config.toml
encoder_arch = "efficientnet"
model = "contrastive image-text model"
dataset = "rendered roads seen from a driver's seat, with toy cars, trees and houses"
train_examples = 72500
image_size = 64
crop_scale_min = 1
horizontal_flip = false
translate = 0.12
color_jitter = 0.2
tokenizer = "word"
vocab_size = 35
loss = "softmax"
embed_dim = 128
encoder_norm = "groupnorm"
encoder_activation = "silu"
encoder_weight_standardization = false
encoder_depths = [4, 8, 4]
encoder_kernel_size = 3
encoder_stem = "single"
encoder_expansion = 4
encoder_widths = [40, 56, 88]
text_encoder_causal = true
text_encoder_width = 128
text_encoder_layers = 6
text_encoder_norm = "rmsnorm"
text_encoder_norm_position = "pre"
text_encoder_activation = "gelu"
text_encoder_mlp_ratio = 6
text_encoder_head_dim = 64
text_encoder_fused_qkv = false
text_encoder_bias = "all"
text_encoder_qk_norm = false
text_encoder_parallel_block = false
text_encoder_inner_norm = false
text_encoder_positions = "learned"
init = "lecun_normal"
residual_init = "none"
optimizer = "soap"
beta2 = 0.95
lr = 0.002
beta1 = 0.95
shampoo_beta = 0.95
eps = 1e-08
precondition_frequency = 16
max_precond_dim = 1024
one_sided = false
adamw_lr_other_params = 0.0014
steps = 3700
batch_size = 128
epochs = 6.5
lr_schedule = "wsd"
decay_fraction = 0.2
final_lr_fraction = 0.05
warmup_steps = 370
weight_decay = 0.1
adamw_weight_decay_other_params = 0.01
Rows from block 3 of the text encoder of a small contrastive image-text model, named by matrix and row number. Rows with one number belong to one neuron. Each number is 500 + 25 x the weight over its row's rms, rounded and kept within 0 to 999. All counts start at 0. Numbers have three digits each. After the name is the row's rms in percent of the matrix's.
After each neuron's rows are labels from the 100 texts, of 14976, where the neuron reaches its highest value: "tokens" is the input token at the peak. Only what is clearly more common there than usual is listed. The data: rendered roads seen from a driver's seat, with toy cars, trees and houses. In brackets: how many of the 100, against the usual share in percent.
# fc1: MLP up (text_encoder.blocks.3.mlp.fc1.weight, 768x128), inputs 0-63
# fc2: MLP down (text_encoder.blocks.3.mlp.fc2.weight, 128x768, transposed), outputs 0-63

fc1.349 103:511498485521460551493532515481465521484488502498530530483562497488505507464486475524504518531548525489497499533498529535490519476536469539547526488476490552469500512470515530450501513498470497
fc2.349 111:533455503513509530515520517545492482507490496415484524509491476515534488502545506497497472487494495499478496480495519511482488463451492511498466502482486511506475517522497501466522473483566475
tokens: "pine" (100 vs 1.7)

fc1.182 090:529473501493496545555479485525529536523547451518514492558546517495513486513475521498527479480509499512503483495519509492485518470489511495496518531472521510504499499547504504552546507484491462
fc2.182 085:439538499483493504440517508478529488511522538493509525462483492489492526513512487508457460461487487492484484496495508517492486509517547524473492528534487499440467490475512512430472480500502506
tokens: "a" (84 vs 20.2); "an" (16 vs 1.8)

fc1.366 087:488488535481499487524505558481515478456528479538527502483533484526519525475475522494469516463491466494519497521521483495504456524483500517545513523474517481509518518523567529524473469478485495
fc2.366 073:483506472489497472506470478525505515530501505505481535503491467479520507495527491472492477553528526498505516496506554518507518538515495454479496468519475533473495496477458449513515538499526501
tokens: "car" (63 vs 3.3); "truck" (36 vs 3.3)

fc1.145 089:536503464564521501505530486495493532493510523494451480493516535488483459532486465473517492461472519529506472510496514466513531470507497543473503495479472503493497535488486513456505524503517531
fc2.145 091:477515513481481525469554486486518458521525473528461479505509501502519506511560490449482482516469514507487531461523463454569509483502502504519468503438485482472492511466535497502521508488494485
tokens: "pine" (100 vs 1.7)

fc1.306 097:460511487497500504500489494564476497491492489464499436482462510505488511511442475487471486466486528484503505496490479496502496456499501515500476519508539520473479517480499452491532471512456502
fc2.306 100:508538524493466503525496497501488539505482447507485483499494512525508499504488549479534498539468548513515465549515519441535531507462503520503523483520465517499487536516539538505465507485496528
tokens: "truck" (100 vs 3.3)

fc1.373 112:497539534471504492479462518515538485515504559472522523507523475527497525483448522467546445462497484474515480487505501525535500491533482492508553512508486541532452516515494487510521522501528473
fc2.373 111:519503487484546517507496524489518524493471495492517488505537504530494484491468463516488476441472515503533501470516466510559497439540438474524508545516444482474503491468501466527497511491510513
tokens: "truck" (100 vs 3.3)

fc1.436 111:534538504485517465459512540537527527479485488522463469467514506548536519481475496469476498502464474489490523489488487442510537570502502506545478508479517486531481517467487476533503539532500493
fc2.436 105:498551506465491510491472474487476504525517497537456501488486501505515447499527506475475473460494522487516469486456499495536514518447474487500513514503491502556491525477520467495483534525529502
tokens: "car" (100 vs 3.3)

fc1.567 103:570467511484471455567493531493451483510490505502501535496487537474514488458468552527489462525496490543491459519535441496483493510513474542486491503528520477524493544490514540465492504457513482
fc2.567 105:526521471499502464483505458480490501497524485528499520520524490523462489503464501496526525474526490499519502447498501466510468508534466525510529484499507481493495466515503486479506493475464469
tokens: "pine" (100 vs 1.7)

fc1.699 097:543492518473499458548498493486502460502533510495517469509462474529477533506483501492516551518516502497501533486499474525467493475518506472465529508454514518496480524500475515444477478472535462
fc2.699 098:491538481499494463558494482516469494510501480541471466434460532479509486512505468480488517484476532510489534507488540503526497539530513518486505471546531506503541474525544452465518517486501474
tokens: "lamp" (100 vs 1.7)

fc1.315 092:482533447539488486482513474507537537540507534512499469509506468499456510465502528529526485506458509532502444502494474534500529538493474483479493492495521507468474498516478519477474471537489509
fc2.315 092:528493574482496482530509520478488507485511552548485538480527501486485533498472511474486474491507480514494495521524474466516524495488523532575513485552507486553521513523526510487516467450489499
tokens: "grey" (38 vs 1.2); "teal" (18 vs 1.1)

fc1.307 079:520545487497548505480526489490509487470523521536496506477537508516492461489504525489509502522504510507476472497492477530490489486455536510470530494510510528490540520481555460476469519523518526
fc2.307 090:477489477486503481522480473530498537483514478457523469482531538505484492488531518470511511478500478486558500499520477518509525508542533456513494469449455508528524548536462525522505524507520491
tokens: "grey" (100 vs 1.2)

fc1.629 113:496535537469530478496459483513501516512548452467524486507519481487549478546492506522487547487479508514518478540496513485497518500518514491495547490484491533510513516513460511524455529517496496
fc2.629 125:545502501486503506510518539494480475549480510485468552519523480538512483500571481570532452496509504525466516485517515492504532461501519479483489519466496517481500524526491506470538482485539538
tokens: "car" (90 vs 3.3); "lamp" (10 vs 1.7)

fc1.750 105:517501476505510436522513500529525486495557484493491513519519435502516513530494526502486472503518547493525470503491519499472483454501534510548489531500448469477509503518496512532557499511521510
fc2.750 083:482450496479519529481478464505492515538480504522490522483476536515503517470491509534498524474473507475501536475510511512524514494529467495496502478523507552534455500455540501495470457467540508
tokens: "pine" (100 vs 1.7)

fc1.187 085:506505546470493445508478497525497523514486521495528537488481472509518514502506491490501493478467470462503531461470527494494463509485491467524539501471446521496497501477481496490517494499529529
fc2.187 084:493546478504541526454488513498500480501506488529494495493497531484516432485575511497508504522529529502461479500516516503496507488537480547494500503522544475497543516512515503506469553480462488
tokens: "truck" (70 vs 3.3); "tree" (18 vs 1.7)

fc1.767 140:481497468477479478524480534516470512476535490515497481510470529478541482485494510547480553512508479522454466521510519555492479509455509505493475503500465503460501540495500454480459489482527507
fc2.767 117:479525501545483486468467537490518482538495474481508482497471519487529504500495547524540516506539539542509503496478507485479534519468502497522523511542518494496552477458506453462489520527505504
tokens: "grey" (100 vs 1.2)

fc1.533 124:466505489474482479504521496526436508505504519479476469507522477466493495530504479503496561459499515521476523490528468492497525531514498511548525466452519515513446473476482506517516495497539466
fc2.533 130:513500530460486483492565510531497512555521523495446469524530514450502475484495506492503526494495487462487500530481520490531524497499482464481515459467517494519488487462479528552502509486511468
tokens: "lamp" (81 vs 1.7); "house" (19 vs 1.9)

fc1.514 097:498519490544489492528524500523514476496491479471510525501498514539462536501484496522491492525532517555481454503510522479473464520540511503505504489440537509489467496515538521499498503441508497
fc2.514 100:520507492488470479482451511539508450491513524494506483500489503550492468479488499513485499499488534474510484530515533533498467506517535459524485489557518499495484552522497513515510475493498479
tokens: "pine" (100 vs 1.7)

fc1.95 090:488524531526545519468463480508533476484533449472520553483509476525513529484533503532499548485485526467499514490528508503516512567532465479518535523481492486493480475542488488478479481469521476
fc2.95 094:502470525520503526482513459551461501499512490474500472500495521514493468531502505471492472502519466545511567467486511498507487454471519519457493482564466451504512515502428520469524504496510532
tokens: "truck" (100 vs 3.3)

fc1.63 085:508565456489500495472436541493533448476480513498461487515468490502518512515444519454506531507521495493486497468495520496500493489542483489470497504485510507520502492479498533483488464456499527
fc2.63 071:493457528476492496540524487487474563492533509479515523522519513448469495486532465532500490486465522516520504571486549505510487515484512526526520491518490461502461524496495493547504552482499499
tokens: "lamp" (100 vs 1.7)

fc1.684 101:521490534516521466471486500516513505513511460439469488530546529512469516531454543530499507500510501481530440421513534512479489527526462472500508496558508506477472518524487507546495511476521500
fc2.684 105:498525445498505514511477475497503488483476513473506550531466473504483520481475474446478484462544506519492516522483493515533511476513463494451505472458501518527485505464494451520524525529508499
tokens: "lamp" (100 vs 1.7)

fc1.620 127:511508466490494464495501535469480497444554478520531491500503506482561475493528486513473493479490465511466485489497541541535518511486478492482498513509474485500482541489508468458468469494527472
fc2.620 117:473508507493503511503500489511515540522509530483511522506453467503547534497454549541495518526531512518492465517508445524492516505484547485493537510508500500471541507536528541461467543490514511
tokens: "grey" (100 vs 1.2)

fc1.262 090:540519514498510511486455514482457508520499475489477466504507515488544476468504459511495494508483434522474504495451470515487581498526472464504540496536440509481517490478487501489506506507509488
fc2.262 091:470504498503515461536484501508506512529466505482507505486527468511498487527490499573518565451511540499529500481546474520475445510494495450483488519476548492491507442507494541468496489502480533
tokens: "grey" (100 vs 1.2)

fc1.320 097:445534492494476556447489528498513533496514500510480479456476517513493500512482514494473480548469493518524480519492515472522518534492511543499537514517483526492493510478508494515532489527475480
fc2.320 094:511515532491481494494507505512487508495502528552508504502508563556506470504487512492509518512512515475520505510536494494474498506458501458551472483525461480510538507462478471521468528488509529
tokens: "car" (100 vs 3.3)

fc1.35 094:529470474512517507518535480477511493497473502478511479524525566475496520477520520540532521489494474533556474545486482513458468484540515520468458533476506511500448509477499485469523473466497518
fc2.35 084:490505565482518470524493500511502513510497526491477550500513476522551478509414479536480495458488522503470525481504522501513511517530515495530509512535509476482534491540491529496493522526493489
tokens: "pine" (100 vs 1.7)

fc1.376 107:497469471521500528521455503486462493478510503516496518501486535475465507508517542508506553512502502565494490508487511492496479541514500491554476452544495472492494497510518545456473475529478475
fc2.376 117:488469474532471453485467526508548508480481507490525471526504464493493495490467454515496513450471524484469522522520487499471498496495500577513495509495498494551502463511487470525509455437505513
tokens: "car" (80 vs 3.3); "white" (14 vs 1.2)

fc1.61 102:550510464526539514450568513569468519541534494505486516516469538521511473463473480501528481501545483500491488483547487521523482505514485502467539497474513490544489471485527488507496469449500503
fc2.61 100:483471523542467498558495508484515463495461506464496510513529506527490526497471554516528458500542494469488455511504498471446504528517514531526507482506502498431495544542479513511478534523498522
tokens: "pine" (96 vs 1.7)

fc1.10 099:483527455500497463485536484523479490475503524490510528466540531475492519517526509503461469520501506467521495527522500514559503518491500497448515503503516506500499501516480542489506469511510505
fc2.10 102:511491526501458511508504487471449520501502497515490497529469522529490466516502523523482523461477536503504492471512464510514467469515486517494520486519463512530449456429513495520501513496497524
tokens: "a" (100 vs 20.2)

fc1.697 075:486508508501464515493525449519490509554530535521501521545492539500515523453484536522490492510477535459496483507546528502526500534522498468481524493495534514526459507534511499536535509529531484
fc2.697 069:518527536510486473521488499500542529476488504496541468465519492482524482502555470484504507500490510474531523500514484486489500468536475497472472516492485479473552488452480488479543510514499501
tokens: "grey" (46 vs 1.2); "white" (15 vs 1.2); "black" (14 vs 1.1); "blue" (10 vs 1.1)

fc1.445 107:528524477513549504514444501521534542486471497478537540484494518479544481484499514516492479505508520503497489535513489512497535503527510508479533494546512492505510526502498535429478540568482484
fc2.445 113:506492514470467501485539445509492478504530531475458511482478488510483485485511501519493521496505456499519519496497518507517534504554503497490495483459505518517530491500504542566487476463521491
tokens: "grey" (88 vs 1.2); "truck" (12 vs 3.3)

fc1.79 086:527503538502553526476495480510517532480497537525477484509499489519522467507478465523506503471527479460518491475517539505486505515517474499547522481505541515489506485463522457501534499555544537
fc2.79 085:475477486477528522531496520477489544497506509463523466465556523504519565520495507533477446523455533474519464506492489515538508499484470512484466501494460475464465520524508484497486518493487504
tokens: "grey" (91 vs 1.2)

fc1.557 087:528495449501521535498470486485507494514513493532521533536472520464510514492491525510504499481487511506458433471486501527470500510499530487480541513470499516505516504542494492554457509500476512
fc2.557 093:511492536508532504516502506476531502462507500501525534509538550502513481490486506476458478483527467511509525535466505495540507522488523484523462471467586473469499488498479526519515452457511504
tokens: "lamp" (100 vs 1.7)

fc1.606 101:502481488496497478477511541487536482507531529478489486475512511494481543497451552499542462572489549481471467514460485482550499506526510527497498508492506493469513496495467513544466485483491539
fc2.606 093:465513482529526489549490460511492481506497523514519499528491461507518519523524505490459518438516500501497485482526502497470455519508466511481539491515518506483441510497500479511493494548491505
tokens: "car" (100 vs 3.3)

fc1.4 110:495492507519502511498501501529507525486478525471528518508560494495514497481500522543499477527482516464565483544482530433530492492511512537522464500509521492499494509503504432509481471517523478
fc2.4 109:513494501496488504545524476488515497510520471493473474506459523513496512482515546493505537561527508499487500475482514496480517488493508495501502518500460502506515469471514510457503469495528473
tokens: "a" (65 vs 20.2); "green" (26 vs 3.1)

fc1.475 088:488458514516497482498533486536500462461517524523507474491454468508483505506461507477507478482487518515516472518490492492508484490538521539493508488486480526501442496479493517518502505520452454
fc2.475 084:523548499498496542518504488475481509537541477512502486487493490482542521460504553480508486516567487490520477534459446515549509507472520504470497485511545534492472483533507500491501518537553532
tokens: "truck" (100 vs 3.3)

fc1.590 095:526519505503510488475521512512481485458498491470556472481516526528462516483482535512508512471460544492553490474518504514467501505487505539469519544559460535446505522520483494486465463487479546
fc2.590 088:500454503489519499507475494529504544512520484498503481505504516476499539521469538487473473484483489542472495508521471458534548471499521490475456452517486473548476510471492542536485483506545472
tokens: "truck" (100 vs 3.3)

fc1.21 109:494508488493506534504499533483496538497475559504497448520513477482505507474505521433509494490495484504465482443506499494513506514512514496497522518497500504482520522516506505469484554540539474
fc2.21 108:500484521527518470519477469519495481488511462522483513496494543466462501502482526501509498491512481501551475482486506529503508485464478482508465543509493505489503553536505521506488449475486496
tokens: "a" (99 vs 20.2)

fc1.124 098:510538463486452512488475475461509525537520516508490484548515502479472524499494527483472518486491527534505458498486516489486522487522554526500515484508475505507513502521486478504536499509504516
fc2.124 105:559434548471504487537511475569491502465505462474510517474508505522505513453522519468477443488496508512456487491490505507497500540515499481522514487510496468527487502501475501525497501515520473
tokens: "truck" (100 vs 3.3)

fc1.191 084:533464459472466485518512532474514509477541498504529494504482502501513516514463555523507453502468462507480510549473488477474500511477503508511458500492511515506511490569492503472516510454490512
fc2.191 086:431542486525493512460490487499466504526496483496463473485529503526524512542487502507534472521461547504526524498473487513494527470509535503533513513484481515478552438515540542517547450517514511
tokens: "car" (100 vs 3.3)

fc1.658 091:485530487493485525459486482510528507521468537510512514516508495493483524503499538484457492497479497469450461541507518477504497517514520492495512492493523508470544528460456498523511478496510467
fc2.658 097:540489533491530449444521499438465493539505521491461462480520486512502454524520482511511527483446518513505515500475532516504486512488549512513492472479471470512488544506451516497459500525529487
tokens: "truck" (90 vs 3.3); "car" (10 vs 3.3)

fc1.204 085:473515485488476495539521508469560470492543461469476520482546501466498544488489498511519554510536520537502456510515484448508496509498545526510509515529519459493486529496485483506537489480476482
fc2.204 079:487503489524531477538484491533459514498457513519518494517522460539502499487469515483492457477499474499505579467506503538515477472533478492528504535495508513526450518506534495509472495485477498
tokens: "pine" (42 vs 1.7); "lamp" (29 vs 1.7); "car" (16 vs 3.3); "house" (13 vs 1.9)

fc1.392 094:480472451496493513484496473514475496537513488529481489484549501530520533526503518500507558485515504473521470538519495436510538529505527519477521522513443481509520490501505544560521516502528496
fc2.392 089:456475502486491481506511483485490517473517490489506529513502438500507541520533496461463490491502487480471550507495467491488502489511483502502464500440473517520477535506502489508481450508472477
tokens: "truck" (58 vs 3.3); "house" (26 vs 1.9)

fc1.73 074:531495465496506494468475515542473490490522495514465536526497508515483482520460482501497478456498531516526509489507564488485493480517518513447474488501524502497513464481457537505479535510520500
fc2.73 072:449502498515523483469508491476527513527495528502518466492502480502526508481527495511551517506501497483494482529480482501489512539500457537559503505501493474503466531514523469515467490458495536
tokens: "truck" (100 vs 3.3)

fc1.195 188:547503487529492471550475569475450470508495503504504504490431513489561482488508519500468514519554513494464486502513508519536485476451452481471504502508486494487524510505503503498488497493515498
fc2.195 137:492550472567480477511458505471467502493523512514525499533478473470537485499454527499505512489528540511558504538461529538504517503466511493514524521508521489472551508499510462464470512530496516
tokens: "grey" (100 vs 1.2)

fc1.279 136:527471532476495514513503499540503502481482486501521543456498497466499483497488505498579462515487578511490502475507525515531482539502527466483494511486502484501534491446459470485507480506513487
fc2.279 142:509490493502519475447476445514512489518452485514491492463526518495501512448497501483501467497529472506473484497468485516529510546477520527496494500533501492530502470485470486505542478508506477
tokens: "truck" (100 vs 3.3)

fc1.548 097:496501502514485520470506473498465510514480483531498513522489512491490544542534491501482499540491537499494469519517495554508452466495523521507549516585483498508502480468556515517510514510494505
fc2.548 103:518525487495517503521501482511473468481523487495513471476504496508494532469530501458507463487533538499495449464498507500478477510458529486539488480484521477489443458501515513524512489524526453
tokens: "tree" (61 vs 1.7); "pine" (26 vs 1.7); "lamp" (12 vs 1.7)

fc1.398 075:496500484483459522500457532477492531481516474577509497513485545483507495507499504506477492474470515467503498525520489501497467513532494507563479504514455493517492491506490501444466457519551544
fc2.398 069:475545520522514471501496483530484487503479507459485487510495493503481500541463513522552555523500519561521530454501532482473538483464517495504498484491523515461529493472538501539525526502471488
tokens: "grey" (65 vs 1.2)

fc1.667 115:499474503497522444507484511499491522527479524525514490509507476545523502504479547495487533496528440485476476466466500543502479509493508524524577459513492464523508506488496512512466514527518508
fc2.667 130:465521487500455522483519489490510538537489484486484522537524483492512471508504453515493491526514488485477525491561517451513444506496462460467505477447496500497494514471485499498561504519485521
tokens: "truck" (60 vs 3.3); "car" (40 vs 3.3)

fc1.745 105:498482493493489493536458534477461486483529500516508498499460509504519473490494443545493497533504523519516488517515496504528461491491490521504469515525481517492478474481515480509476497496526516
fc2.745 095:501523469501519470473482517482457527475503509494498491490505485510487513494473521489492478519498469490495491493482547499463549544502503566498528492515525474502499476522476534494483465501498497
tokens: "grey" (100 vs 1.2)

fc1.595 099:518548480503485487488481532520502555499509494462482474482472516500545551541490525522521471488552521509517477505503477500517504579500493482484483515520510512500514502455490450492498484497470470
fc2.595 105:450495510540489459509461455491484492518514496517481488518523483468477513514509522473496514501483483460575494496490490457503448486500470518510485532515510490533520471497471499499490437507511485
tokens: "a" (71 vs 20.2); "green" (29 vs 3.1)

fc1.18 089:520501423532483491489497490483502503479509460510487459503494540477516501523525504501485500480494483503492497511486489495509544517536493463529461519512478500490476476486484518514539491528467535
fc2.18 080:526509515519524470458462506493578501456525482437510541475523535473489490467467500466509536522512519482553476492460528499509498547492471492513543493494512518467527476507497478530476522513490540
tokens: "a" (96 vs 20.2)

fc1.333 100:530535488544477501493502508464478540512537477548546485510510513501456539452517475494501523522492501524475483488525505443496533488480512485573529520481503509486503486507535499489468506517532549
fc2.333 115:460475537469500532477536473507469493472450527495505527520457537523526485491511521483510492528483515488479479467499502511516473486488494490497495516503499513470533518511499516534504521508519485
tokens: "pine" (100 vs 1.7)

fc1.348 109:501520512500497495515512510519499541520532459517489479542473478506506502516490509521498506552509577520502525558455488502488517501519500483514459531522503524487505434506532491501522481500464473
fc2.348 113:497465524474499517520518495486488521508524493521551557462554541458524510558475513532520500559489499511519529466490505496449522525471468515520469480527501505507477507497497495465502502493483517
tokens: "pine" (100 vs 1.7)

fc1.319 095:513510482526540506511530499483523473582505485455519482507472527504508449487476504520484515507537481487463503506427502482496475492468472488516456528505519510500462533499523488432514509420489532
fc2.319 089:490466559525465485503510507484525564472512505515469498477506471484493505517529511510512521504484513533533471475507562474507488490544551522468518469483501494488526528509453538498470499529500503
tokens: "pine" (100 vs 1.7)

fc1.112 104:494483496515493524509471517478489509470521546484496505521528554501529520498521479458482502533521501513527524484484499539505463559517497513550510520525501512503488497514518502530494500492466488
fc2.112 111:510527469474501489502534530474477499507490493510461476501485461488511475514494498468506478512475525522477507507486531497485512472530508484522460483510568514533535478489465539448535529497475510
tokens: "pine" (36 vs 1.7); "barrel" (32 vs 1.7); "dog" (26 vs 1.6)

fc1.702 091:508509484495497472508469485498507497512534512507460501487499530531507493440498499508442478510514466484433501531525508465509473492516502543527502507490484495475467557464506494445455503527491491
fc2.702 095:518486513499481477476487470475513524514475508491551486505502494519514514536559482513473535503477530471499495517466504480535540468483513506525472489485514517522488426487526483524537500459489481
tokens: "grey" (76 vs 1.2)

fc1.217 086:442509493523510533463459509513565484497469546523537513461474508483529465488490523498499521474555518475500504485514474540506495511531483498487512493469504447495466506525495512496519485478490499
fc2.217 079:517496547474505480536494511517470543485529468511497522527557504506493536508476510462532485505457459513530489531468557459507476497476492512495472520505489499515507504466445525522487514507490501
tokens: "truck" (100 vs 3.3)

fc1.110 111:515514474505431533489482497473496538531494508491505519487530465487489499477511463558509479455515539503483534529466544517482481510485486516527507544496442510512497485531480483478520501529494520
fc2.110 119:474433501486538510486519517509510520462502475458494498488496492553526524484481530529485498503487513507516461479511476533496510485467537537497504481505495523504501506440534488514534496495526486
tokens: "grey" (55 vs 1.2); "pine" (32 vs 1.7)

fc1.727 098:499507469517500490484513528504458516496519456525502498542516517489540514482449495510542504531500484504521482502539456508512484490499518519524511532480465468482506506514489478498444483475524472
fc2.727 091:521491542522485508513514484481509527504499487461499487521535495566499510466495503518490494516514511497502472536473488510462460488486474485492513440494541500493499545508497501479482510465453525
tokens: "grey" (100 vs 1.2)

fc1.464 115:473531478495500510481520474512509517475492460468555504532514510521483510525486524507493479493474463508517469496512473545467516500498492541506498501465438493532529508516485546488495548514505494
fc2.464 132:464499470491480478507501518502501478504487495492509480496535456519478536513533489493485516496462480516501495481477496489535438502501522502475515513498486515534488489464491539465505490527437535
tokens: "lamp" (100 vs 1.7)

fc1.122 100:527535501494476504538503481475526532483496506438520530496547498506508490479497510544481556495505480469546454461508466537517461511483506482497571521508556481501482551529492474529521505518503500
fc2.122 102:529498537497495495492471486487522446496473487454497540521493461520480494462497498482511509482505483496506512507502540434533526464550475484489512520519443536432466522501518471490527505482492518
tokens: "car" (83 vs 3.3); "truck" (17 vs 3.3)

fc1.206 097:512489487458512443481518507512535553541513478494509508545497506465512479535490536498514507502494471507464456496481507466493554486495436544502454482489461460501527500477536526499490495475484507
fc2.206 093:478547518526506476483503475465516515495482521500499546487480498498463508482479457500454535505507484526575500502479475538502483486455519490480507489468448558504514520510467494468495482531477522
tokens: "a" (92 vs 20.2); "teal" (7 vs 1.1)

fc1.659 105:534525509486499467440484506541482490502502457473499478449487452499456533488497533499511459467476510505520487508503510509504513476561456521488518521505493507506501484450488492522510479508483480
fc2.659 114:492536544515477543521502493495477523503472497506535489460466539533518513544503492481486474493472528527516524499491476475489578530456518503483474471508483500489487516492504460494528492492527480
tokens: "truck" (100 vs 3.3)

fc1.663 104:505547531492516474457529520509544476485509487489500448493535501542519530552488490494544506505511485495507481577490507488466523503506488520490517506540471506487471490493502489508535482532524476
fc2.663 101:458444479495465498507437522490470513465467509498495500495500504458506522485525504466511459505512453482535506505510507511528537486498507523452489474467491503523506535490485533536459450464494478
tokens: "car" (100 vs 3.3)

fc1.330 084:469493505510505504537476506484552505507523480469516483498533467472442495531527511523532515487482522514486484514516536513499463520483495535492495453459506472452475472473477476471503491490473541
fc2.330 082:525486515468492515509514486505445485485508496490516521497501493537540491451451539508502497488530503504524490518504523477494516490505486495527546503514539521549497524503543555518484485533513477
tokens: "car" (100 vs 3.3)

fc1.541 113:535471494495460477519483502507481494513494528489497443488523498524473482512475468474475489485489502533468496504485468537481508494490505494522506489509523477555501526491551495516491484575515494
fc2.541 099:460503473458522493492500522529543505461484467517429512504501467489513536496490499477495555518486509463480532489488531482478458516511452517479467514474496487435511494498552533468513555492508507
tokens: "car" (100 vs 3.3)

fc1.753 073:489549462466519513483517510489531477431544442520537469540482527509502515467499536502522497532467502502492501523511472526467505525498534487514500512539494466524542508523486509541497533507502508
fc2.753 068:517473529500528506516467474467500472542474519533498499488497502466522500482495464459480523545506513510545524475540524506522514519509484493516507528457510515498511498515529520466529500539469485
tokens: "grey" (100 vs 1.2)

fc1.291 080:517511456455476520447502505522527551502512533503518488532532516533495494481479487494504496502473546548503519522509513515493519469534463508531531484525487516496538453472499465521488476479511550
fc2.291 082:514438527485493551506471504498493468503456468515484486501508500507493442463496515537487485505491461473465494530482475534535517489538509547481513520468539469492493533531512509500502545489481462
tokens: "truck" (100 vs 3.3)

fc1.451 097:525523499525502481456498518494466541489498502526464511496528493526511507507490535505520465495484489493510504481512508517574519478498532500443525517446489492451507492452505485524511507491537509
fc2.451 096:494464501488525504476465475505497493502514510504447512492496499535491510529482481535457536517487494486475531519455453511475410528514506498470498546494490528498479509517512525515481529507496527
tokens: "a" (93 vs 20.2)

fc1.704 102:486532510530487510455470520505511516484523481512522529477475479549478489479517484523507492514512540491489492498499504480547486478465483508530485523498527501467518474496540525469511477544485480
fc2.704 110:509504510492429476511514487491488509537479495490522535494503443484487473513504520509509526505526527511495540447445512475440506513459508505494514496496500529524479541531540431509520483537525522
tokens: "pine" (100 vs 1.7)

fc1.670 092:464469480532450498476475502509503484507512495501513497530514533470498487514501510519475505548458511524550471545488503484461508483500523515524511554506497496497475464498524474508500525534494485
fc2.670 091:523532515477485526521526514523482514488497482490486531423508466508502531514525485505533519486565515465509506473483498491532504531521487537525472498497486501488474515488476536473502451501524537
tokens: "pine" (100 vs 1.7)

fc1.139 105:484472509521488525461492490480440503479499518527535455500512476466489518510480512501508557496512512507513437470533465494522505480478522503544524496511490499493541522521520485508501488547510529
fc2.139 106:535532529476469490526523498547505525529489535508508480467473541517432494471517481505496478512525464444462525513504465510536502488451514497481448507540514488493510501532520483522509530529524507
tokens: "pine" (100 vs 1.7)

fc1.633 091:479500473476511461496497544486464441527533504508507475546456508513511496480477501519477491510532545506512501515519517509512498486451458511483501465492513486489520498519492461502443474489507498
fc2.633 089:529519478506536492472452469522498502479475479497537477537508476483550542542497452492480536506465501539481474515502531509476524510467507532483527520489518502503488514519516464490504494489507513
tokens: "grey" (100 vs 1.2)

fc1.384 082:493512472495466529511532537458468519513496526470525473490534508510517497485509458493548471491468522496509481499498521498480496453506505456525489506489503508486521471536544577476478509506524441
fc2.384 102:490466551525548432489518498502528448494486493496489521501432507493548485489502494497443504507505496500527479458502510478527465491476485481471526495491534490518488487473484497500505506515460515
tokens: "pine" (100 vs 1.7)

fc1.19 100:461499495501445483485496464511441523497511492546522540512485530469497497503486512509554524508481554534505477491488490495524502504484531537458509518488500489529474507465530499488522559511511455
fc2.19 088:502483525497518504470515542530534527507518475482519534471492475521475497533520519536504498510490470490481548461480523493502480467473452511534485493479496507483509502540493512478482471499520522
tokens: "pine" (100 vs 1.7)